Weights of a small multi-label image tagger.
Model: arch vit, norm layernorm, patch size [6, 6], layers 6, width 384.
Training: muon at rate 0.0055, 24500 steps, batches of 384.
Data: trained on drawings of small networks of dots and links, 48.2 epochs.
Rows from expert 2 of block 3, named by matrix and row number. Rows with one number belong to one neuron. Each number is 200 + 40 x the weight over the matrix's rms, rounded and kept within 0 to 999. All counts start at 0.
# up: expert up (model.blocks.3.mlp.up, 16x384x384), inputs 0-191
# down: expert down (model.blocks.3.mlp.down, 16x384x384, transposed), outputs 0-191
up.319,240,239,149,204,201,282,297,164,195,199,249,250,175,268,136,176,147,251,203,206,239,129,198,165,151,229,251,193,216,256,216,291,214,239,230,197,194,189,203,313,214,279,168,176,222,188,177,206,228,215,209,197,278,167,204,251,211,184,222,273,243,191,203,250,191,178,223,84,197,254,170,191,200,133,139,161,237,187,221,227,182,280,152,260,165,123,282,272,164,158,190,169,200,192,221,172,230,190,233,218,197,234,96,224,169,130,262,225,221,193,207,249,251,187,246,198,119,176,243,174,243,118,143,138,189,168,114,217,220,215,220,208,104,146,180,187,147,299,182,249,189,247,171,270,288,245,193,150,194,168,176,212,200,205,165,120,172,178,182,117,169,209,97,227,235,224,185,150,180,189,246,189,211,144,184,235,225,231,255,204,286,214,145,144,145,181,230,295,237,176,211,236
up.320,227,187,147,186,240,125,269,213,173,219,190,185,256,180,146,240,199,251,256,194,178,168,246,240,186,192,175,218,194,247,196,217,201,227,251,141,145,169,230,211,141,212,165,178,170,219,209,158,193,206,216,244,240,149,179,207,136,185,159,245,163,205,249,226,149,173,159,157,217,181,205,180,207,203,231,240,182,148,192,228,292,199,251,180,180,154,143,241,237,95,186,197,201,246,169,188,238,214,221,231,165,159,131,241,228,280,215,246,200,208,181,226,181,149,284,232,204,207,203,192,166,260,130,257,174,221,173,268,185,223,261,143,179,128,210,181,252,209,142,207,170,169,132,223,202,216,145,205,221,178,263,191,235,193,207,129,239,181,130,230,192,110,241,314,192,228,166,206,187,227,222,239,171,198,216,275,222,270,233,245,202,131,284,205,163,183,213,203,169,267,212,213
up.321,226,186,186,245,141,89,176,273,141,192,206,192,249,148,220,160,269,225,190,154,285,205,139,228,226,159,204,155,264,299,219,199,238,270,138,240,207,200,275,175,154,167,181,137,180,142,257,186,226,257,213,220,207,258,145,197,221,191,206,224,232,201,258,141,148,228,147,192,199,261,261,225,219,233,188,232,172,225,189,241,201,220,192,201,159,246,217,162,236,184,290,150,164,166,223,211,152,224,160,246,212,173,166,152,224,230,227,273,213,195,104,188,128,150,282,185,197,219,213,207,201,167,132,201,229,229,155,163,211,141,164,275,128,172,339,257,207,230,211,273,177,205,150,175,200,194,238,269,180,224,222,197,233,158,169,204,115,141,240,153,253,211,116,234,191,219,269,232,188,222,204,238,175,237,162,175,241,164,208,202,215,141,233,260,194,138,235,236,106,115,183,252
up.322,175,167,169,161,194,243,194,249,167,176,159,257,200,233,182,246,148,145,160,182,222,224,246,241,229,198,173,155,243,193,212,264,212,149,193,237,232,196,230,193,202,261,185,230,247,206,121,158,198,236,171,205,194,212,187,178,182,188,199,172,148,198,199,232,218,229,178,222,171,324,211,208,200,180,105,159,236,220,209,292,173,201,178,186,225,169,179,197,225,158,225,147,213,188,220,170,180,217,203,187,221,150,257,175,150,271,252,208,253,206,192,108,171,165,203,154,207,216,257,129,178,182,157,202,203,157,202,236,229,178,216,147,173,181,220,218,223,208,156,220,184,246,166,243,178,198,231,244,155,235,221,225,179,258,136,250,198,191,220,208,181,176,225,178,241,212,223,185,195,230,198,187,189,163,196,218,249,279,220,148,175,262,189,206,222,136,169,260,166,262,216,176
up.323,254,224,201,254,224,190,203,160,75,222,116,115,128,182,256,184,179,146,223,199,177,213,247,164,211,272,187,225,171,217,160,236,146,180,256,137,182,193,258,158,204,295,215,176,189,287,190,169,212,174,232,122,225,208,138,174,167,206,219,211,246,201,161,191,204,161,176,177,211,216,251,203,140,252,105,187,191,277,190,121,199,259,164,176,286,159,287,196,219,219,182,258,219,210,176,230,159,208,258,138,191,235,197,159,270,150,281,221,233,157,165,231,181,136,208,117,292,232,327,204,191,253,179,219,159,222,155,182,243,194,201,174,163,258,186,211,268,131,269,236,152,216,178,157,173,131,227,230,190,95,165,225,219,175,285,227,241,137,170,164,203,164,174,202,259,194,278,163,194,268,241,170,268,181,280,123,168,239,187,197,126,192,242,120,219,234,175,130,176,174,180,261
up.324,203,237,191,214,219,214,239,199,199,226,204,312,196,205,212,177,204,212,175,151,204,189,141,264,191,203,203,220,155,175,266,257,188,227,171,267,160,235,225,204,209,177,237,239,130,195,177,238,197,155,176,237,231,208,184,186,195,238,184,204,212,153,167,137,191,237,170,256,173,228,157,184,205,136,229,237,300,189,207,196,216,174,211,163,166,228,213,217,171,175,177,237,194,163,225,202,158,249,174,209,195,207,182,214,230,202,244,168,212,248,249,173,204,208,214,285,202,215,151,169,250,223,169,256,162,179,166,176,239,155,260,166,169,257,228,210,206,125,254,164,202,215,202,201,147,177,205,244,215,208,205,223,184,173,165,190,230,204,174,187,144,214,258,287,227,214,225,286,204,206,161,220,210,243,181,221,150,169,200,223,231,159,226,182,239,183,235,183,172,255,221,242
up.325,173,161,219,230,206,240,177,221,176,275,249,191,193,234,247,227,222,160,187,132,196,198,238,244,255,189,167,204,190,192,236,248,218,180,172,171,141,216,248,197,155,126,249,201,130,207,185,212,256,159,206,232,181,214,179,236,211,179,181,165,235,200,231,237,210,197,186,151,128,208,188,211,190,227,183,216,193,213,226,209,233,208,243,189,218,255,231,197,234,197,205,223,206,202,154,164,141,163,190,220,203,190,196,222,293,222,206,220,198,214,163,209,75,184,165,162,218,158,184,217,262,122,192,213,174,167,285,198,222,177,117,191,190,218,193,259,173,174,232,212,196,260,240,191,242,225,290,277,202,151,210,197,232,212,192,178,201,195,149,276,277,137,187,143,243,222,100,165,169,153,207,337,272,256,245,134,206,174,200,197,180,197,147,188,162,236,215,242,222,282,152,218
up.326,205,189,201,192,181,232,212,199,195,186,193,198,198,220,183,188,191,197,194,203,194,162,175,219,199,174,203,227,224,199,191,194,180,229,198,217,210,181,203,207,211,206,202,180,210,201,210,204,181,200,193,186,199,179,198,189,194,208,215,193,180,210,168,214,206,219,230,178,197,206,200,194,210,233,217,221,220,147,187,185,207,208,220,183,206,219,187,203,206,191,212,181,151,226,214,200,215,211,208,166,244,214,221,212,196,203,181,199,183,216,196,194,205,203,214,234,205,195,229,183,186,206,190,176,179,182,202,190,235,240,221,232,233,204,177,202,205,232,193,196,198,172,192,213,204,205,220,198,215,222,210,220,229,189,179,176,183,214,188,201,199,191,185,218,196,206,206,205,201,214,197,168,223,235,191,181,240,216,199,215,206,216,186,211,206,153,174,186,211,154,200,198
down.319,242,148,139,196,189,137,186,224,245,211,190,227,242,214,202,228,248,207,190,183,230,201,241,219,220,281,127,187,216,136,259,188,176,109,310,234,209,220,187,179,206,220,207,209,172,144,197,250,202,226,105,181,251,181,129,165,241,250,226,152,197,151,234,276,133,277,156,279,142,157,211,195,228,240,245,245,252,191,196,131,228,114,150,303,202,268,236,239,150,222,151,152,149,198,191,236,143,260,189,178,199,156,161,93,207,132,255,190,181,173,227,122,198,241,173,223,229,206,178,224,147,246,234,181,207,146,228,212,241,186,199,259,150,158,131,191,179,292,288,226,235,245,222,168,262,219,113,266,155,203,193,137,194,161,201,173,143,170,260,257,155,205,224,208,259,220,200,154,255,210,211,243,240,234,140,66,170,265,192,263,135,155,262,220,250,221,195,302,265,245,113,160
down.320,214,299,221,160,186,238,244,170,258,245,203,193,139,187,246,226,184,132,278,238,211,205,186,155,137,230,133,220,212,203,170,244,170,129,217,252,186,255,211,197,110,204,220,219,238,177,167,203,197,238,292,140,155,162,237,185,231,236,209,138,188,266,192,240,182,244,150,181,169,171,194,286,186,229,188,185,258,235,236,248,140,223,220,247,252,126,218,181,225,150,178,175,139,206,203,271,165,281,230,224,202,204,250,118,146,179,159,138,178,170,154,202,200,177,203,173,148,218,144,168,148,220,199,200,141,195,233,177,215,222,154,239,178,186,164,167,231,171,221,207,231,206,240,219,265,199,205,216,151,233,170,138,170,193,225,195,198,197,204,244,189,199,188,273,205,176,168,161,211,124,147,134,154,144,139,155,119,229,185,165,234,229,212,281,275,189,228,224,160,269,175,235
down.321,142,223,172,257,197,178,230,234,174,197,200,145,193,227,188,219,182,181,235,247,201,215,177,232,132,187,156,184,212,207,130,198,135,175,207,149,204,191,233,215,143,237,173,269,177,227,221,198,196,188,192,134,205,177,184,230,117,234,173,179,271,148,207,135,150,217,217,192,239,152,170,212,284,203,247,200,178,214,176,250,192,214,193,96,328,182,229,210,210,142,251,212,250,208,182,140,174,208,214,201,170,177,190,216,165,127,220,184,225,131,188,216,201,184,231,210,146,198,170,213,225,192,186,178,212,264,120,218,219,228,171,147,247,166,207,218,152,171,204,205,248,250,209,202,168,239,195,181,244,213,213,204,127,206,252,132,232,187,125,236,171,194,205,158,256,175,176,163,183,204,227,244,161,225,180,298,153,257,218,248,165,166,219,216,220,276,172,169,279,236,219,239
down.322,256,215,227,224,154,150,125,133,195,196,184,206,232,89,223,190,191,288,238,166,183,291,186,158,247,229,204,204,277,202,229,234,223,151,222,217,210,217,142,189,233,240,250,147,200,171,238,160,183,214,208,242,107,199,175,175,188,160,70,142,293,150,204,208,223,281,128,200,260,175,219,253,185,238,191,160,181,180,200,193,208,145,228,188,188,265,157,179,198,174,275,167,165,206,217,235,255,269,201,170,203,218,177,225,219,202,172,208,261,193,189,179,223,222,142,270,202,136,149,160,145,212,215,223,195,242,228,170,210,195,139,199,203,209,239,207,150,252,243,113,206,154,198,246,210,174,260,199,204,211,171,137,205,133,244,192,204,241,197,189,236,203,200,155,186,173,104,194,191,196,240,171,157,260,198,180,197,180,181,275,193,130,167,208,192,151,210,197,204,245,222,263
down.323,143,241,210,166,217,156,245,188,291,117,301,222,273,229,189,232,260,171,176,271,99,264,163,161,148,247,153,203,216,113,268,206,156,179,162,206,107,181,132,238,212,215,119,286,199,169,111,210,166,152,155,210,208,220,125,148,186,194,122,195,199,244,147,236,257,199,178,151,285,192,172,146,227,200,141,233,254,122,299,151,242,302,214,210,247,206,191,228,190,169,242,236,246,149,224,222,255,289,196,237,160,225,158,187,197,180,198,213,129,154,159,227,214,182,220,158,115,185,121,174,157,181,145,243,214,161,171,188,201,247,187,135,183,192,169,235,202,240,149,251,100,235,260,224,159,211,176,236,157,272,206,184,266,248,144,188,228,227,263,281,269,180,128,217,223,250,210,255,128,170,239,269,201,227,163,215,190,203,192,277,203,203,243,254,178,284,265,138,117,158,173,174
down.324,208,281,230,168,168,197,241,273,197,208,261,198,252,234,122,247,239,249,202,169,169,210,145,230,237,201,197,182,134,201,224,167,163,171,201,197,208,180,170,145,178,219,226,256,227,201,235,206,214,191,147,213,202,251,222,194,203,172,172,151,210,201,233,178,195,208,126,171,224,240,189,241,184,179,190,229,221,198,176,227,129,146,236,188,226,215,193,180,256,163,274,269,201,214,198,208,174,204,178,208,250,210,172,205,193,182,215,202,206,200,147,183,189,245,126,203,254,249,171,131,205,191,271,223,206,219,216,271,194,259,188,209,214,156,262,219,184,257,175,212,228,123,233,209,216,148,202,167,250,250,192,187,208,188,172,179,210,234,124,111,226,179,150,213,166,103,169,166,189,169,178,195,208,198,218,155,227,235,98,194,122,219,155,166,220,141,198,176,183,228,161,153
down.325,188,248,265,228,221,138,245,211,150,256,158,216,96,141,281,248,145,265,265,168,227,196,232,225,216,266,183,154,166,166,145,190,179,203,162,217,200,229,204,269,231,204,173,179,269,244,219,176,156,254,198,303,224,126,147,202,155,128,220,241,219,230,222,185,221,313,203,188,135,194,185,210,206,152,287,205,218,236,214,202,183,209,220,183,257,177,248,201,172,207,138,100,187,191,125,182,173,216,130,149,164,201,167,208,182,129,252,200,212,253,192,136,252,219,208,223,68,210,218,201,242,262,176,154,165,272,181,150,205,191,201,168,240,151,284,214,276,210,198,196,227,215,193,235,238,179,210,240,241,172,201,180,189,160,213,282,221,191,140,175,218,233,215,126,202,272,190,207,160,160,147,209,126,218,196,180,221,271,191,203,181,197,138,268,228,221,208,177,202,205,223,192
down.326,187,215,198,199,190,163,185,191,183,166,236,212,209,203,175,181,184,218,205,215,215,206,209,201,206,222,200,163,183,237,203,207,200,209,226,203,204,221,197,203,192,208,169,195,188,230,215,209,170,210,195,210,211,217,206,198,214,227,192,200,196,212,203,178,187,187,128,182,201,184,173,208,203,185,206,204,204,209,186,216,197,168,176,213,211,220,195,237,196,198,206,188,207,168,205,185,197,205,220,165,188,207,197,188,199,182,224,189,201,204,185,160,166,186,206,215,186,213,206,197,185,181,210,184,185,205,178,186,206,190,222,180,178,177,200,197,221,212,202,186,207,212,196,181,185,196,201,187,210,205,201,196,226,188,184,210,190,212,242,216,193,187,193,229,194,202,213,218,206,208,197,187,220,203,196,213,177,198,199,193,201,199,186,189,228,194,156,201,199,206,187,211